Rows from block 2, named by matrix and row number. Each number is 128 + 24 x the weight over its row's rms, rounded and kept within 0 to 255. All counts start at 0.
# ada: adaLN modulation (shift, scale and gate of each sublayer stacked) (model.blocks.2.ada.weight, 768x256), inputs 86-171
ada.200 [163 197 119 120  43 132 124 124 125 132 130 136 126 133 127 121 120 125 133 129 134 130 108 106 124 121 123 134 120 190 125 133 147 125 120 148 126 116 129 117  97 255 117 127 146 135 101 131 160 105 125 130 119 122 141 130 137 121  82 142 122 124 144 124 114 149 123 125 112 106 114 121 116 138 125 152 128 103 145 129 120  35 148 121 123 139]
ada.201 [122  11 117 148 200 138 125 133 123 112 128 129 132 106 107 132 126 140 131 149 107 138 125 137 139 135 131 116 124  70 125 136 111 121 145 125 131 140 132 121 123  96 135 125 128 121 107 129 172 135 114 124 117 131 117 135 129 121  59 136 139 125 115 128 124 112 131 120 134 155 128 122 135 125 117 187 121 144  98 151 129 133 127 125 124 127]
ada.202 [114  27 118 107 148 113 134 115  99 129 125 151 110 141 112 119 123 131 145 130 152 133 188  75 111 124 139 138 131 187 130 116 143 132 131 182 122 114 138 120 120  96 127 108 141 136  79 134 105 146 126 122 111 137 138 111 133 112  76 131 112 111 141 123 106 153 127 149 118  41 129 131 117 139 125  85 122 143 107 101 113 130 131 123 115 134]
ada.203 [ 94 255 122 141 122 124 125 128 129 124 133 123 123 123 139 147 124 124 157 122 137 119 104 117 148 138 124 135 107  80 137 146 115 133 123 123 147 161 122 136 120 210 121 126 127 134 140 131 137 127 127 145 123 112 127 132 137 135 147 113 126 138 136 125 131 123 138 129 138 166 127 148 131 115 123  56 124 134 123 150  98 126 126 141 135 114]
ada.204 [133 189 133 124  91 126 133 130 123 127 128 127 130 133 131 122 125 136 119 126 121 121 166 140 130 122 127 128 128 136 131 123 116 133 128 131 131 144 130 129 119 158 127 127 124 129 150 130 168 135 124 152 134 152 134 116 128 135 120 130 126 130 129 132 129 114 135 129 136 135 132 130 131 132 128 205 125 138 113 124 125 125 121 123 132 120]
ada.205 [ 72  35 150 166 166 126 131 113 115 121 127 125 118 128 108 129 121 114 130 131 140 142 120 131 120 142 130 115 134  83 136 129 132 124 151 118 119 133 118 127 162 224 132 127 129 134 130 128 130 121 134 123 137 131 113 155 124 135 111 127 129 116 123 137 129 127 131 136 113 131 128 126 129 128 117  22 130 128 170 126 140  57 111 135 127 137]
ada.206 [113 138 114 132 118 125 126 124 134 136 137 131 130 104 111 106 118 128 112 137 132 108 122 112 134 133 128 134 127  94 130 113 131 121 146 124 130 114 131 143 139 107 123 130 135 133 130 142  78 115 151 124 152 126 121 128 129 115 178 120 120 120 124 131 127 127 137 138 130 153  99 116 129 100 128 199 123 150 127 153 121 160 125 138 116 109]
ada.207 [ 69 165 139 119  57 131 118 125 114 138 134 117 129 127 133 157 128 136 149 134 136 126 111 126 110 117 123 146 146 153 126 136 129 129 119 147 125 112 136 121 124 252 135 126 125 140 132 121 156 139 131 155 125 123 135 121 132 132 103 124 123 129 119 140 134 140 131 121 117 126 133 132 134 128 133  21 137 130 140 118 127 161 116 131 115 130]
ada.208 [124 233 115 144 143 135 122 129 116 125 140 132 122 133 133 123 123 137 142 125 128 127  99 105 110 137 106 125 103 106 127 132 131 125 136 115 140 122 127 126 161 252 112 133 131 114 120 118 207 105 131  90 113 114 134 140 128 118 111 120 131 133 141 123 121 132  98 131 123 128 143 138 133 127 133 172 137 123 143 126 138  87 145 140 131 123]
ada.209 [124 255  96 129  11 132 125 133 127 132 115 119 140 123 122 132 136 110 131 129 119 123 123 153 117 139 130 122 132 117 119 122 142 128 126 131 133 112 129 135 151 156 131 125 128 162 163 142 184 132 134 142 130 171 125 128 120 127 163 140 129 128 135 142 122 138 121 121 135 133 138 131 131 123 138 131 133 126 141 150 130 207 106 123 129 145]
ada.210 [142 130 133 138 106 127 124 128 116 141 126 161 135 148 142 149 124 176 156 120 132 120 159 110 103 105 126 132 155 176 131 149 129 107 126 145 145 125 120 127 101 104 128 135 138 130 125 132  49 174 103 173 136 167 165 137 140 121  97 130 124 115 150 129 121 123 142 128 118 124 135 138 118 137 117 118 141 139 119  94 103  89 128 149 123 166]
ada.211 [176 227 129 135  31 126 125 131 139 128 127 128 134 132 137 128 127 126 118 128 125 122 125 114 140 122 124 126 117 131 125 131 112 128 119 123 125 134 125 126 114 135 129 128 137 144 143 119 105 149 109 140 124 145 127 126 122 128 175 122 133 131 128 128 130 121 127 127 121 133 133 131 129 119 120 248 129 109 171 141 113 159 114 128 135 136]
ada.212 [143 190 115 136 126 118 119 108 153 118 112 113 108 121 109 126 119 149 137 125 137 119  85  84 146 141 132 133 124  69 115 132 119 122 127 116 137 143 137 144 110  85 122 117 122 121  95 116  22 110  99 149 137  75 126 121 128 111 110 143 139 135 113 131 135 108 122 133 135 191 135 113 124 112 118  86 133 138  97 159 133  38 160 125 124 125]
ada.213 [140  52 140 176 138 136 145 124 127 135 132 121 134 122  98 112 134 105 135 104 127 150 125 110 136 139 135 123 131  84 116 101 163 140 145 104 116 145 115 112 187 161 148 143 125 125 116 119 104 116 108 149 154 111 115 131 120 119 102 121 152 135 134 114 120 118 133 100 119  85 106 128 107 138 105 133 116 121 165 147 110 148 128 138 125 133]
ada.214 [100 113 116 168 219 139 145 121 114 116 121  88 123 106 116 140 156 115  97 131 137 124 108 116 128 154 147 119 112  52 114 108 151 120 136  73 140 148 130 132 133 142 135 139 145 120  90 134 143 126 153 118 106  75 116 131 106 116 117 123 127 142 116 131 116 126 108 110 136 138 122 152 123  88 122 119 116 119 140 159 133 157 129 137 118  90]
ada.215 [ 58  56 139 144 193 121 138 142 117 139 156 114 140 130 132 136 128 131 119 144 118 134  95 129 112 138 141 124 132 100 119 148 139 132 124  93 120 152 126 113 133 111 132 129 133 120 142 140 189  87 138  77 115  68 118 123 141 134  85 114 113 142 143 134 125 117 114 126 122 131 138 146 147 104 111  89 123 150 122 138 134 182 120 131 129 129]
ada.216 [ 28 165 145 110 146 110 119 126 106 124 125 127 133 119 125 135 124 136 146 118 130 136 148 148 111  99 124 116 114 118 128 114 124 138 128 136 139 167 135 122 129 172 148 137 112 128 165 113  96 143 118 122 139 120 106 114 123 142 205 134 121 146 121 119 143 114 131 123 123 131 157 148 150 129 136 140 131 124 121 116 123  73 139 151 120 108]
ada.217 [107  90 158 120  69 125 135 123 131 133 137 122 135 128 112 127 117 117 118 135 142 128 139 135 143 137 128 129 113 123 125 125 120 135 122 110 112 107 115 121 138 115 118 136 137 114 137 131 131 127 136 102 148 153 122 137 128 107 126 114 141 138 124 128 131 131 128 121 134  66 128 121 129 138 129   8 132 142 173 128 124 127 126 123 127 140]